Weights of a small contrastive image-text model: encoder patch size [2, 2], 7200 steps.
Rows from block 3 of the text encoder of a small contrastive image-text model, named by matrix and row number. Rows with one number within an expert belong to one neuron, the router's apart. Each number is 128 + 32 x the weight over its row's rms, rounded and kept within 0 to 255. All counts start at 0. Numbers have three digits each.
After each expert's rows are labels from the 100 texts, of 14976, where the router gives the expert most weight on average: "fires on" is the input token at the peak. Only what is clearly more common there than usual is listed. The data: small renderings of single solids in any pose. In brackets: how many of the 100.
# router: slot weights (text_encoder.blocks.3.mlp.router.weight, 16x256), inputs 128-191
# up: expert up (text_encoder.blocks.3.mlp.up, 8x256x256), inputs 128-191
# down: expert down (text_encoder.blocks.3.mlp.down, 8x256x256, transposed), outputs 128-191

# expert 3
router.6:167154113161108147114166100108161115191100110093129209160092120162154089147158052084109106116126206138157126146143143138124088142126098094146107140202111222080101130127137117114123058114156111
router.7:149108183076132142131132138130140142136103178102167102199113132132159107100060125059166114128120169182132059132167073123068130135147128144177156121175113168101134116110096038151147101163137128
up.0:126074130148161153119115131148095073095125160149080093091073143107084129181176184084128145083117151149078126154087141132162168148177173135133168137132151121094108039143168146090122152095150161
down.0:078120051181137130143144098140148080096167150123159108119128070127131145107146069155191173066085149169147168102100168120153110110175192147045121082111140108145125132154196174077175115101202156
up.1:156122131095150098103093143189084151130136065133087115094115139161132158188046133154171051170127115121134118146096121102129183109169154118197159102136154142119114105158114080070138027140153160
down.1:185075128091164149156073118153116114188091156151065141142099159171162034118137124131121105136191088131147146096114107120095104136089166101119136103134108140151135195157065146147154087130172150
up.2:103121096137144063172139101155127165095167090156128107106153100127158139149111148118202141082162153129166168122123090095125088075122167180102037114150089047175108169102052110109111137113111180
down.2:107165148133197176107147178154158133070161116135135113071111101129133110059108160118108149128125127142160077126102078130135106123116097150112100193127091153121122109099116145130094155102082157
up.3:114119147157153133190130139108120101180097158165091143119073149136100132177076135159192089118143129135144209139119116148126080086152114109113126085081115101169137160122132107096160103100152147
down.3:124139125064173153162138098109150178117127113143139092166131170155136101066116131130106114133195104115120157097161098106055145129104148186116123114174088129137178183104140110132139136083147170
up.4:178117165137140155059094146157109095109096145109125107120086137135075106123165175144081089112105104144065140149096130149168135189141137139102145174111174158069107081159131172127151171157081143
down.4:156141087138147119157161084152150120074156132151145163144187142055126101120175105169134148106141085122178185140117151150167160079126199102052129045089125086109109138109172180118134166121139126
up.5:193146132144095113111136145180125134149099099102145089076107162141134119169161142107135088168149143177092104125116058121187169158113147138150181080148199113144044123145124135140139151149124141
down.5:122148128136135092103150042099124114110186152140132189118121098105119131195136099145120184111138118094172130136109189172108147073089123148061126128085156074072129100121119151157140149147139164
up.6:152114106088162073103148121094180121123173164097147165116137149133108076131122109147138119140088180077129120149085184188116159157104123143142136154111163175132069077136092119111152135110141110
down.6:123143091173109125128186173146114113085143107155211093103102049134151171120136080108176107124046179135203102135138143126162175084115118180106088184129109121153117105149142164127121072096160111
up.7:161132136175083119107129157166111133136092099126144115088131167102124135152200166098138116143183131166108166152095088132186160150117127111126161124127155109113109135154120158124149141171081111
down.7:094133110170126096089180112095135138083148115127132135110122092090142130132175044186111201113097149100137179118106128116127134092131135126051103133069130097087155109126172176123112148113158163
up.8:132125150091164070132145116119149136193144168135130201128113129134126095123122107144124088146069159113134111157080167134085166133112116095187160143158174125155080114130078089131145110134189156
down.8:117099118181072118136151166168146117078158114125194097070154068150142149148143121125140080113034149113157064137094112115158172106120115194078104187113131119150087083146109182117093082099130123
up.9:121101179144129095188145110117134124152116200116129172153105145103102063108132126198132123199126114095126134137117172152109148150104141065115179152134148122111111129196109158103128121117164135
down.9:118111107153086143115171157148130114084158108102197089116146080131158141158108130103164118124050173109162077131112132109159203106119121147086129200120159115135099075144140175115163109103151104
up.10:189144127091113126114082142187150126121163205061081151127109163181138086120177148107143126142143157142153063168151158141150096142140108137167149162136187165144102092102118139139154153165098087
down.10:128092107167130090135174152144116141149177089071115131107129105139173136203104139111179104170112208169100091118074165104100134126130079194157153108098144111169089125121096083126195107170134141
fires on: "bumpy" (100)

# expert 0
router.0:157113130124075154172101117110109145124164118126090091147119117081131147110124121102158088065080150159147114106191140137137104134125111116179119169129215104125056133151081102135089105098071178
router.1:177100140143146147090145141148126128089136108102138129151109130157137163158108102103156135105092142154123105125126083149061161162127105121148136172167122179149123084132157123098125103142139024
up.0:088101120100167160148120155095151083147141140124141158095094103093124107102145117116184079069095158154069181129117135177132131102184189104106133162177119062163118113117140115085136173079091186
down.0:108081107149129146160110142138169077137147148108159109136076072131096118122182137090164124068104158185064148095094130136163112120174198113117094168167152105112094122099182145056141204102104187
up.1:107171133123138120213181095106157157105158042157131116097154133089131147145105159185136151119118083124165128065107113118113103102092104143081107068069105107172166153160054142155129136142164162
down.1:129182172115121160129172151183166151059107120150109108152173128099118167126093149160118157129138047133173100126151104121132120113069089142118161162098096208129147127108133154151076147145128137
up.2:151086183106134086198133121111091090153124087122112166147092073132145117207148124160178102107122141134101139134157123159167168072137161133190143155121165095153125188115088073130151122141127145
down.2:144077075137114136131138115168156058098146173104139122140119095111128108114148160105126102116053152128105144156142110093175127095102200193097067184179149070106137106105128130100191182085098166
up.3:137108097127150101156138152159147130075083084174090097093165133126117120141102142140157150125101082101146127085076114162175126089128122131075105053096093092139203176169109139137193143094161112
down.3:161169133130144160180181141162143186087144153178126127130146160083139119127083117147137151135179111106223119140128140170102149107076127120058137123133078203097108160161131157129092085083154134
up.4:158117142093138117128146125131159160126191145059121162156124115133147040157135137139103138168105211179130066157135197167134145082077115139127149159088144157153113080148104158121132137134128100
down.4:119091139154124119127057123116125162158113115107077150105091188172129115201077165120138088130145139155100154134163142123096137117152116173161132129095210139172163139172136075109127058129099155
up.5:141147121137102122147212148148134112074111099135209132109154079091134134171109146154185062113087096158170127121080131123214151119137087090117184106095149122139166146182133147160132118127164094
down.5:143129142104076207147196168174148184059128135123137116118189199087089107092119156153129151166140100082185126116112099154121164165090137112083119115126079176103105149126143167166092086123140121
up.6:149100102116141154149160151148117135092128102156102120110161161107149117150047162142209101098100117187200086105092096165130126091122102119098174109088097171152111120197127135119168129111154137
down.6:144138145097086180208172123183171098087080154128084086160125182131140121132077174137160124114169118177165140091117152142098105130094102146164168115114107177150124153161156152127135132114165148
up.7:158101209143122123142147115113129101162087140112128172113079100101076096155173138135164084133118143178089144170102107192157141164144125062168166121126194119126136087171118144169158114138134112
down.7:152148078114115099113087170179148132101148071099123130083132118098153139155167123123151090128099165110177120116044098144175140032098150168063132109093196047127100120155095190149172129143104117
up.8:101138122119111155205135155129098139115142084187117109120128134092145129151053168147153097076072123174142074068120116097147123092080085094151156096068131162152140110162121144177165117168153159
down.8:113128113118097140164111075168130142103105177154110117155142158127127170146092145152105109101123086159140077108169157100137106133087079168188131102088106228157100090201143122134159147156142153
up.9:124156165129104125121204158143167182126116104095190155159139099096115065131165147184061123111132125150150176128184119152139169167102158032126156160134140151124172191154084121161108118099169123
down.9:192087158097049090079118153104123139111108086098148118142111172108115143042098158149125106167155111077167152124159082128177191140142111089142178103114153141106146097127114148135180118118106081
up.10:166192162093118117173213127115137133130164167068154195127126131157150085141086144165103123144100156121109100164130180119107177152109152091157149180110092166170098108169098098181110088158142142
down.10:150116110173095120160129135124138093135131084086137098145136204102136157137030154118199080111157113142197135154112127108119171133113153116164142080101136171177098150132142103118255116104128142
fires on: "metallic" (100)

# expert 7
router.14:108119161125109075134057131139109176148180159120119143125148141119122181179146172159115138109117103083158153126146129054124122103094174074161133102115188129145113139072125166115185136122106086
router.15:183087140146119080118090135149150170100110156135129132141141120160124083090111111175147120150141111115220185142162064147151162113132179104099156143165169098121143139146161147146045095074106112
up.0:071126125127203145166139078088108087133107100138114165092097115098115155159128146218140103106120156111116122113062157154075125148147133158103116134103088112163145125100081075134151135139145152
down.0:055095124138178153117149125130108096138130119153093108129119125174124187120091089101160128088124093134114124074076139106070090112138116162187100106138062092144182101119120121129148114153142132
up.1:150164151119156134147183120120124115158131102112090142133072126174138085148107095108084102122114172164091084106159106149105095152146114182161125163153107138099128058123071100171167114127142147
down.1:177150121151079141166080128179152045125133122120143093143113162107173156124114144129138071084094183125131144178121138105099183112122135160169129181182150133097090101085137136097201148123153127
up.2:075130082124207156145130128109157047107125116175148102141108163100150169099169119103185097055120128160091131120061153117150146122195138163122138130143119088162101116105137124099145193110098150
down.2:060093118121151178146164127103153063149137136143137124124118154127081175156135105110190143078126122165039134041093152153125106117170133177177100105133133120146129139139176147094179187131155203
up.3:144166138141110141120069165155158156116149133116126150099145166137141090108077118129173094126141128165183136145100104151088123162178110162134108076115056146169142145114115103122119072122176096
down.3:151105158073099108117145112155149172059121155170103170184122190121113064120095158140140133219148113191179170125053075156111138127109076129078192155095115174126148176154129148127131097115140107
up.4:097147148096172142141164136124115125121138162152116125113113128070117146132171134150058185141168185095109136115100141129130101142098087141109047163125143106114111153144119123194111143109103171
down.4:166148132125122096148111149151108157093173184127120086107065147095177101135139160127120119103129113061162142173160111145166072166105170125100102170140150147104129190070105178115102178091062190
up.5:113116087170170145115127097107144054096127141158143101125095129130156156068115106111176110080119114140078123103036105106137115113158098152139098158121129085173103126100137145152189171097109162
down.5:077118116104116164162181101124165087129150110208125158123114098130100181101151102113155158097149107145044119089088162086092136141197117178149135121139148114162119134129161104110149176114184183
up.6:180124136110125147147094159121134138121120118128111181134158160165137091154052157138187128124130126187167103135099072148069126115159115140153136072128082171192145135131118128147148071118141102
down.6:179157144126099110114139116183139175104080157123110126146149158127114041123121167158150123207126129189200154132054065140140116170147061116112213136142090136103135173159107134101132076059113096
up.7:141161092124095112155132174129113093138110127103134130114129104102198155111143110108132119114134107154107086109096106057100107151154088175130092131065089102164131118085082137203170158173084111
down.7:088166126126130155146170125137102111153102119154146196122131092082111184137092095140139143097132114150105130117130145133068142124165086116163138073092057144121173134109111073150085119134179109
up.8:104162113083141195157159152107135103168077087120174119141150148146179135101103098104135089153112146161083094097123098124149163109133116138232162197170121132141077104106117076162113110154118108
down.8:156087093124129144125070124157115139117114131151114147107090190134116130159123127142158103092105110145060120173140152051162084074121118153135091132118155082172147117155085092115150159153065172
up.9:111117117102065135169053090111120095176142176118164168094109144161138159140141170103148089117064129135130122135186148100174099150148155113173119066086166205157092098140126139135144159139110110
down.9:130074081111152119129073103094126134189166144065104110119092140133168111172145149144144080091099117030110080168194132124176160081119169150104135113096159127115069065160118127140148119143122119
up.10:124129157157181155090144149129112073143110155109099154165129173108132102140143144150114084116212194158089024134139140128090145146104117162192134151165120132096112089122091121144129111162143100
down.10:093111143138077137109129102096128125116086139104157120143131084102057078120138112174133098134114174096160085137125157174161173129161166098102147148209142075162085136147162151093115086112122102
fires on: "orange" (80); "brown" (16)

# expert 2
router.4:112080134126112148090109132185109155095157138168120074145152097205102154103015120169140149121128113116149157188177162137104138116159112060150161107151138145127164118160169113158137069149133164
router.5:101133149110103175164164137087079153168136117154122155131109089104151135127104124132099129130073120161090080080191186107131133122161076128166075106080200122149111125119173108164128132161139132
up.23:147161131141134109168152141144152118145042143054177152150125089127183130106152086128175100126159172172124100144099106117136176166086097127132163172209117087171101139121115113111134134074147148
down.23:158143132141152134139096110112092131171151115126118123078089146177149106155116192134059151194104160154108103079143119147073153128176103183115087114118151124104147122101114099113117127113139142
up.24:109103182100167107144123130100095167071169129151096104111068176124119124077113180156169125124135080089151142030038082089083088110057113139134119152128101102130092148102065113158107124119136169
down.24:122134169087163147087110156128059128179098130117111190116144115141130116160090117133119134184132075147150116173154148163134101107112117108135173074077102124124130109140098123123061098187110116
up.25:126173139132124169114109116130144140179103131130136143159149106159152097072139087113089186162118082133102155124129094135096114153174111109096144126123092084148165175106173144116091141121126085
down.25:115190151144120129089159140129157130145098121120142176136144064107121129132144092097109164167139174156076157119152126153089140171170119090142141107133077092106201176089146120153076091108149098
up.26:081102110146125130129112128119086114151117164167139143107083085140080119169150142096160137101155123120125175117154175155186146110139199098069092163109161082114100120066146163107111182106093142
down.26:134089095127150151171130127112188111104168148142125110112107118084090125117199121119115119104134136075099166135111115137182120102089186133027070155140142082102086113084121159105154197067075185
up.27:214069111137082112099079176136062164136093124092126125130150136159127073121125111141136162209144095090204186182158126144116157152152124119133155108132145180094133138148181135087138079137167109
down.27:133122141154143072113077152147086159125109169113056116124071149177158070176096134129149144173142105104232142136109091175119099136116112126142126149149131130103168151165106116125116078118099095
up.28:175144086124091113127124125178145115158149130084114172144125121141163052155151143096166075111134255148106122165104115148168163094074155145133117175165140091130019129111084106098147109127088130
down.28:247165158107119155144062110063126105167132145156113141123088140116112078167136218118056159175213101116123177160140101196108105143134088159110128106072100190065152113180088128150108106119122133
up.29:118147148101130177132134131165186129091109114140135132142115122071107110054150125170147173097150109140147166090087084179175138164149149108054153115115114099121163155158167207125103185115107144
down.29:136148118079092181145142129182211108070090127114162131152160134064095075100142137154145148118144146187132165111100114115154144139146130089091181106135142134129113150112190147105122154057136124
up.30:098165157160191097159184084085136101054133144132154123129140082129111133086149095093119148085122136109125104098036184121087118129128130170107094176139065076122119126082120130131091162071150177
down.30:073123103127117131153155111132135133084114095140124124116188140110139131078162145130199092089147123167139207164082054055168143063142156144101092145160118072167098172089113169088164157104128136
up.31:047150089146124152188128134121103185046121109171214095144119119056166145116071148119174108130094138106155131104093075095129111095128202110173138079076125114160105158117103112180096143108139235
down.31:109124157066163138133133126101073109178140140133138155153158110153102177122111108108070107123118111120106062137198165102124129141076095154162112114064114188166123086149096108163091158169109122
up.32:126139125167112122151115150154183108132111153120132132059120100118127049126146105137157124128105203142090069131071087182124110139051080136108127152129077118146038108097088132140122123103096096
down.32:149096147138108093122128182094112140180126156085179163088124125118145110171123163166132073174097139093124128121117070174175095151143107070090163114103179101129160111195147114155169101115140094
up.33:099171115077124099139139117149139137152126106102142165185143125119164125117156082078121122124146161124155124151169134117128154087112132157089142148186111076189113179107077125089119129097114123
down.33:111189156121155208094170116149148084136118112133101164116128080135118105092190156110088160182225147182081156104084118124079095147135115168125118076111079114082135125092153071135096176142095131
fires on: "red" (55); "blue" (19)

# expert 6
router.12:099143148094106208152151120128121134091142127142158118142096146075122128081127180143175150108104104135173148082162094128108133136099104078139136116099165167172136146165132153168098140117108167
router.13:175110123101100159124152153154156122111089075175122104118194146127116134130126143139126169105150100169182116087138082087112073133151125125111125082071134144160147145149145152155136176128145138
up.23:112096081164159080094077154103033150180153117106068141119091138123163155185112099142155114120130132099121145142116150105077148108138174126141079121137111094113126127096094052107158107146165149
down.23:103127156087157135122144184084119095098104110131112167123106126135113119077146113143132145106192120098102124123101082091127100100152124152135103071137114132115180086150120164168174161094123101
up.24:148136107120136072108131125116130149152157170062117099147113112202183087123125150103102124154156170114153081192143137158123129077137156167187140113207131172113028097063079094156145109078106093
down.24:177144134115107121102122107142091132082067127129093162132122139127151149156117169145093156142168090152145136125158105172146170154179109125130171104132127178087154159157134101125103116160090109
up.25:126151088110191097106144120115076153123192134105064142091109119162161125136111151154118159144089129079106134109094161119049131080137134175135104105128098120126102100103094066134146117138143153
down.25:095108154163169153080167142088109123096127129139104149085070090090084119134095151174165139086107090117136170129086107112154093079134133112082100120123109113104168084127096131164171126140156128
up.26:130127088167190096080112124173059199138193143140075115091135156154104134126082108110141153173142135092152147179119180152123129111152159201137140087127112096109105078113116123105158100168159158
down.26:175100120141133104077156131117055147161116163125095131092105138179155091115084146110123107122089174115165118133112136174065100134150095154173125126192148165118175118188098135142150062121152107
up.27:075086143162160145135167106085115092176123089100146149099151096116091120132096106139102127130097158110100140118150152148060115108119148133131071136135162118069156160111091032111128113168161127
down.27:171148117110179086076089153090102123102160119172107133136146139121120138110127110167156110130135067115161110112111091063158113101162150138086101106135155142122174075105108133171205164146122108
up.28:059113102159169064162165145108078188124122095135127106113123151157171148119096110178145133117090119084157156127144148140093131061132141134117109117153118119136132129091075064093091137120161143
down.28:124141150087141117104102146089129066134128107132100147128090113135141158097136088104170158105160110160108116097104096095162116077153120168148102083134126113152182110111141162134189157153135112
up.29:160125139161139111080120102106091096200168185096098159109091131181112108169160138121163127157148125162077110167130159187107133106141105128154181118138133084153088102113134141139140093080127108
down.29:100145133152149124163135173170131167115177097159138081125150047124182084132144116133103137161148193091137118088136124140124151126063116204035122159121086097157102177105110135098047105119110184
up.30:098124133141089111155146083083146132151119163087200175156150146130106091113127096159111094155101168084108123123137163153133218105122169096164159127203131117127132105160124112106102089093141123
down.30:109141206156124160142139147104175106102119123150136071174119057066112115145138083104133169127112161145072128117118158153093124126055140121098113166132123150136072110101168165182111139088144122
up.31:116136080131203067041105129145150191110142123123122139101096127152141150136157099120136154138166158087105186183103139108067138073171144129118115125128122092141108127102092095100097143116104110
down.31:126090132144110134094155188111152113160128102079146068107126103152121180089123105078102141085094145092153106136115120110118116127148205152128076176184176106121122104128107080153116107091130059
up.32:121145111149171109039035137165079139103178150132079163082129116141133108128136139098146139152148135108149125177094145144121131122199149155111157141141103081092100089091164155056139111121093148
down.32:117081133146131127097099152078093094160151159091096112125075126185132104122081148130099157121081138106171107131132164155105133127144148124141124170178165141095129076144119100118145084088141116
up.33:119101115113152170098151111047145082184150172137108159121115137176121103131088191123089141120158157084129123092149169172101112152160089159135087218094139178062165127138117099129168144162157122
down.33:172150127115150114122136124114093144108160155197111117103087128114150107109194165165138164112168036116168132138094105080167079102145088129098053128095117116094160175107128116213124175122115149
fires on: "purple" (70); "black" (14); "checkered" (8)

# expert 1
router.2:158118137146056178117128141140108096111131191140148120196093157138126139114135111096126112090119123101143115079189104093112136138119142102162089125119195187139141144135133130167119123119107090
router.3:129097071099164156131106130104146091116140112124193093106076159109079145109160160102206061040112145138106159107117138134137138135165205124103109139171160107163116115117158156095106193062095167
up.0:116143117162049101108118120159123140078108114126135120157168089150115083080163085143091182173140079099153134184157136142170181194135153114061156129158128117094174170164165181150128119142138101
down.0:158155167085103101129134160157155222082141101143086155126165144118173109140140129123107145156151109080206107151169096132172160157068085117093147140094103148123163147104119145219127108146113064
up.1:097142117142124153152162116159154126119111065177142106101173142053116143103106146193124142097127061106189142167150121136147156117134119099088159036029108117125195134155144176136105140161134113
down.1:136167181107132142124170149172126152078113120164108123143163183133123165154052139141130150155158072165161104083117117122084157092077049141147174058100067185110156110175111147167138070167169103
up.2:170148184136093125138185135142148122154124131125114206130153136144123054147130136173058146169158162170154120192164156163144154149123074088146182117102126173096173179142161158142156093135146147
down.2:137083184140081088085128137151095128128093091080095188111109118108118155159183117136117125110125087137178146119139143104193167112152119078081208038095162107119123096157145116179168107133123089
up.3:136120150135129114101168106178106110131148148028101173181136159152139095143086120146104131159165112160160108227136115131126156132113088130198155102175164179069098063147094118118154095132140058
down.3:120131101145121089084080141137093127104130159110151108083146084137164121074123127057109103132127168132156154159082133077066106140170108146143074189172106130113181186090082116108086100132108137
up.4:100144114111179091155149146160114184177100064131120155104144128135172119181110107133124117179159161137130093149171177129117153087102108161116134096090102107184100165119036048188117116134123158
down.4:099180161137101127153140122120097139124145082152123129107114113117128212169093139151125129124128107127169121142153161052129085093127076139086110062071120171120170079110091146151144097193146111
up.5:179159134080120109169143191150178134139125127085122164178193167182173068148097137092148130196182208133178101182191103122157143147130122129165173101160121096144073106122102110117135121133115107
down.5:157120182146138111100111132139081138134164086152084160041116130116104181184116141143078143206144067094137103116123123124137120093079055149107093117069132136077197128145098107157130143162137126
up.6:131142112163106133120145152121183156148134104141118165154154131130141097146116049164121127144128125141150083238178125181106173096146100081148191062086114103124152153098135143094111094120179117
down.6:141151155129092096118140147148081179129124076125087161136146165126135177132099118149109120168150091119205107119173130142177171110100109142117193059053128143105181094165099137181149053180141054
up.7:141173154169121150146182132190117185112149121091162109149139122182186067124125117120122151141116171138150108171202047080103160108107122160116185143135117136145143143135082093101115104179172104
down.7:146089123081142117122127189091090143169155153118067128124121159210123139134121085089096079144117180108116089096150201117149143156094159134153166095106176173121138083186145091117129120183162128
up.8:081109085122124143139144149184143171127132092063137111172182108142215133109120088107147132142112161129193096179212121076121169130111153102186168166110101134161118156139098085127074108136127116
down.8:133098139109085125136084144143106090176113078129096184124108152187156138179133133157132066158106152145116127146181177128144179104109129101154221088140189157133094107163129101106172075158143088
up.9:152196179127114158127149193154170137132156133096165161136154145156154074125149114106117120142141193210163080188164128122110196137119119121130183126106137184120119093152145130168134123165146107
down.9:150083123115116067087154164126092120164151136077127198076143153120115132168122124091151088117104168115157085128158133126162171126152142167161138100125187165129119045131113108139214062195144064
up.10:109175100117133104138142164185145168129174103112105128106143117180195085130108109147123140146207206115167096115156098074105122116051126176147078105133111118176124171092039105138111088130143147
down.10:110129172108154147090115135113122176160128105168121136100133100148122163150120154097088133156182097105139120092124095097064112122080030172139143146101105180102181108098121092181148172177112145
fires on: "<end>" (86); "yellow" (14)

# expert 5
router.10:155054138160149136123199076106126147168156127100173090133153117168099112118133131074109168118076128133108138061132094143057114158133136166121126173117105103108193150152165132130088131129111140
router.11:068135123165146162112140137084118116153108108141142124133142099131119098116100091098105129157125101130116180133131101151095116150175085134102102141167125100111218103148164091140107126145152128
up.23:093201135150120120197182119137183172069127093130193071090168101069138111117200101167090137122101090096149148119137117146121136141075120080080119150101120138131137141142119201182071155090120167
down.23:148191159093084119145129135188164154048114132127134096138160152077106075122156159134128128154151123139167155139144078100214154132073110121037167145105128133116095127153152194091102160097127130
up.24:141159088119156110124081157180185151109115121129117118100087158169169124119154141107175098090132135220125108149135088064132131127125171195107153104127112052103085130075096122088127164100121128
down.24:194100072105170078118144154182190146127173115150100127172137178144150086075125149140117099163100155153168083117163081099180111110157092176131083141107161113152156111152102132170192105137093131
up.25:169085104093143125109081151147087169115145129151096116138117185124103069123041174160154082129174082109213095142139116126122138113138131103118176106134130169142114093164118134044191104149169137
down.25:082091137103160107119115125124125186156130175141096121128119191150128072112073159190165120165159095128223110106060135144106102081108110138096174085151127149120160132184099142123157073105159153
up.26:112092111144109149160152096139164118104143131125169116117123154043111057114140102136124073049112082154130152133126118114133113123173187118096122157164138097172117139125128138093131184107106160
down.26:115120166129140158129138130144155120101113130132113103131160106135089093101118156130159154108189136185038211128084104154117124136184119084137127128137011090116151133108127122095108146121135119
up.27:135158068136100113148136161133146123109126119125152136137171139119141106125130095135105192118147084135190149131137085133126139117072131103080082132067116149132160140118140224150038133118120190
down.27:186161167107095101126111119216146141059132145134109100149150138116105078109152157137108133154165133118191145116143109104209158139096114106054193113127106145105101110162160168101104141131113146
up.28:161122159117148116176193119165209133077102128080165141186101144034131043129119120153118121100124094152144157134134153082112146120196179126145151153121137122177103194159110198151166128138137148
down.28:146161161103171138130162138143137063099126112112136143084153090133096084143109168110176157127162169166057212108119083164111151158149125057131099101134071108119144167103148140090099154121143097
up.29:128157103124148146146135172113136092126129144183112092117123148098129156141106198113153096110187092149115112130113119098114070106123093189118098073054112093173125145154073148154127207125100148
down.29:167149118144138096145152128173088188110149136160098123120147147120121085164100140179141099140124111072204086150144108110191134044082099127068134148071135139143134077140109185138100130128144124
up.30:135155048153102062192115095208120159082154129120119129147157130083218146173156132135165104108107172153179108174124172128180174058131176123129114127071138101186099107095105151076155115111123119
down.30:138153134161172195041132093123118109114162177143108074112109182158086049087099124122079119113131122125128100153135195164119122148103128133139091174133118175099120125098126128100077163112127115
up.31:099124065091154106174110089139101133188145071105105145105134144091133137146096144127173077117175129127099120119124171118118178077109153132124121048116135109204110114114082076105132125134125149
down.31:102064067155161143178094195098094140149137156147132064115100166134121119139092163100139075117148142097153094124123124105124120082062143157126091144125181079143080093181096120033124164125167164
up.32:128175106097136097135142121149133133128166131115114128144129133140187097189108146166135097080157167174148120137201158117109191148145139168135123101139109178138083115142068106136143076140116121
down.32:070069127154137139159055125080149097177129158129135122078051169133114145117130130118104154108145090091066134127084090199110059175166125125157123134174160111080110142110120094117190190119091125
up.33:172112109092087096150127176152170141103129188080122168163119132153130125145127122130150101095164153175147122145094151154140137136082144157165182155173142145186048095136085144106118112059131080
down.33:057182116160144170152148212131177099072130135154145161181185147144110106118130118129123140139122156112117161176136139108201161179085144119097168157187114159140091122097087169130099141073147161
fires on: "<end>" (55); "green" (39)

# expert 4
router.8:121120120095124130071155135082138101172184124116094213109150182140102054108120153150065133180169179149167081200155147166084111185185089156149186126140133154102128132099153119169151088131163089
router.9:123143147117096148093181091141168153108090070113163107120118118106073107133166077147096157185118104171128139153165121126166131153086092075125167115131091120098149127177128199133069119115150100
up.23:091124080090104181184112111150135066084111110197106079094122198106136146119114146102187092057073107158089101088131137096162150091149140143120152111094172181140092073158150128116151164158116163
down.23:107112050111139144161146126166141092136159192166100103120106174155129173126096140138124087089142103125118072067102154106098086106138118183158092142129123160127106118155169133114187172124136184
up.24:149133134117123177161087143155116068119077125158112098103069161099162155142128187082180068051110091170080122109087095127150081132181118135140147138127184135137091093122140142174188169142095165
down.24:137109085142143128131154088152117106138156190148073108106060157138099114151141168108167124093147113157102128105084156146077075114178108189156068145124115124120123126148183101125202192148177185
up.25:119145089135144096106131113096141087255184108057138183100119137103172120124130133148148088143129187147098118144109154152070158143165122123154163110116158154166079099127077108128138093134155063
down.25:172160127094075140165157220144129147107150164090138139149168092074124144143168155117131176145081149181157090165125123078157147099113071137117171136062108106153138155137108149183140106148123062
up.26:147153076115132125167132138137118138103158121170116114103139122142180148146125115025129140117138137117102073072143133045113068068130111185142042177075117074191126125103076110104129161122098209
down.26:131092091127193085140100092148080133117154122154069115101091119164171178114164113101122142133161104131163120112077114062114083105159147179162087131140091073137164157103113096129161161155123159
up.27:177093086130152082174062134129116150147145127139095157128131133168124109190094133096180096091123141128135131153095124114113103101141169165136103097158130099163093091128084045081175072144166134
down.27:099134098126140128129089144141162163127180133130193130081065108159114056117126147153102145099131157066189118122097113116142144111098138151071101220118099149127084100145093156104076115091102144
up.28:155114111132110170120093221119125051119102155168127113141087101143153161113143133051128110098079144158098119135089085046149115131163126161204116156138181145103168117077137130152161161170113106
down.28:118135094121146125134136125126105095147150187100092142125099046161135132158115112091095134084103166146094102128130166123064095141177107203166108151163091159116088133111181123108105168137136163
up.29:150118138190151135137108160109100137131151164132123143100135110145129134148143172148087128083143146104140143126174098112080037100093164131179038146091126131090126089070086119209133146126123145
down.29:139116132100066066155151167142107165124139097147175123160169121112130177156157150164070148111139114117118149145122100114147154187118145149158111118195165184111138119108156112153121153101092166
up.30:165100086074130072121156141129101086158088136072139136122139163152143132167095137111191040093134152213117092177113132097143130094157115117166130119174129075182083112122114117144157075151149062
down.30:117143131210140131164121098127109107148142105160128128108143088124118109144143082122215116087086097149086165130083158150151124073167128153083112103066151072143149153094126169091105145091138141
up.31:200119097097114150155103177171143096108118186153130175146166177120138123125103136061139101109102143208132126160126120093112140134163150124137154132121112116169086107139166132083158133143190142
down.31:125104116145124158116101118113086057119138172111099131150048115165161130154077134098173147081108153177154117121089133149074084155210125117174147143164121150109145135082169128103119122140169063
up.32:104068090088118108214117102125166103189090133112143162152147158128116080095104103142148057102097146128103160110119142149096135101135146139117137104179170075253113165128096097128167057125127133
down.32:122150158115091142083182147083125121053150123077195115152205076131088130084153114125147181103072147128145163131095144120132255076129146073092128130124091108146112101085114168100109097094144031
up.33:146177155143141144166177174140157169095144127145134078093114119098166144139109167156109156118132122076167104151151107137113117151067127119118073148103137200102124153110090122188103135137145181
down.33:117138161152069100148167145140139179071146104187196119138132134036135126134119143139079140109139143080151129129172100101124138153092085145117137128129096206101134149096133124141094123082095200
fires on: "<end>" (96)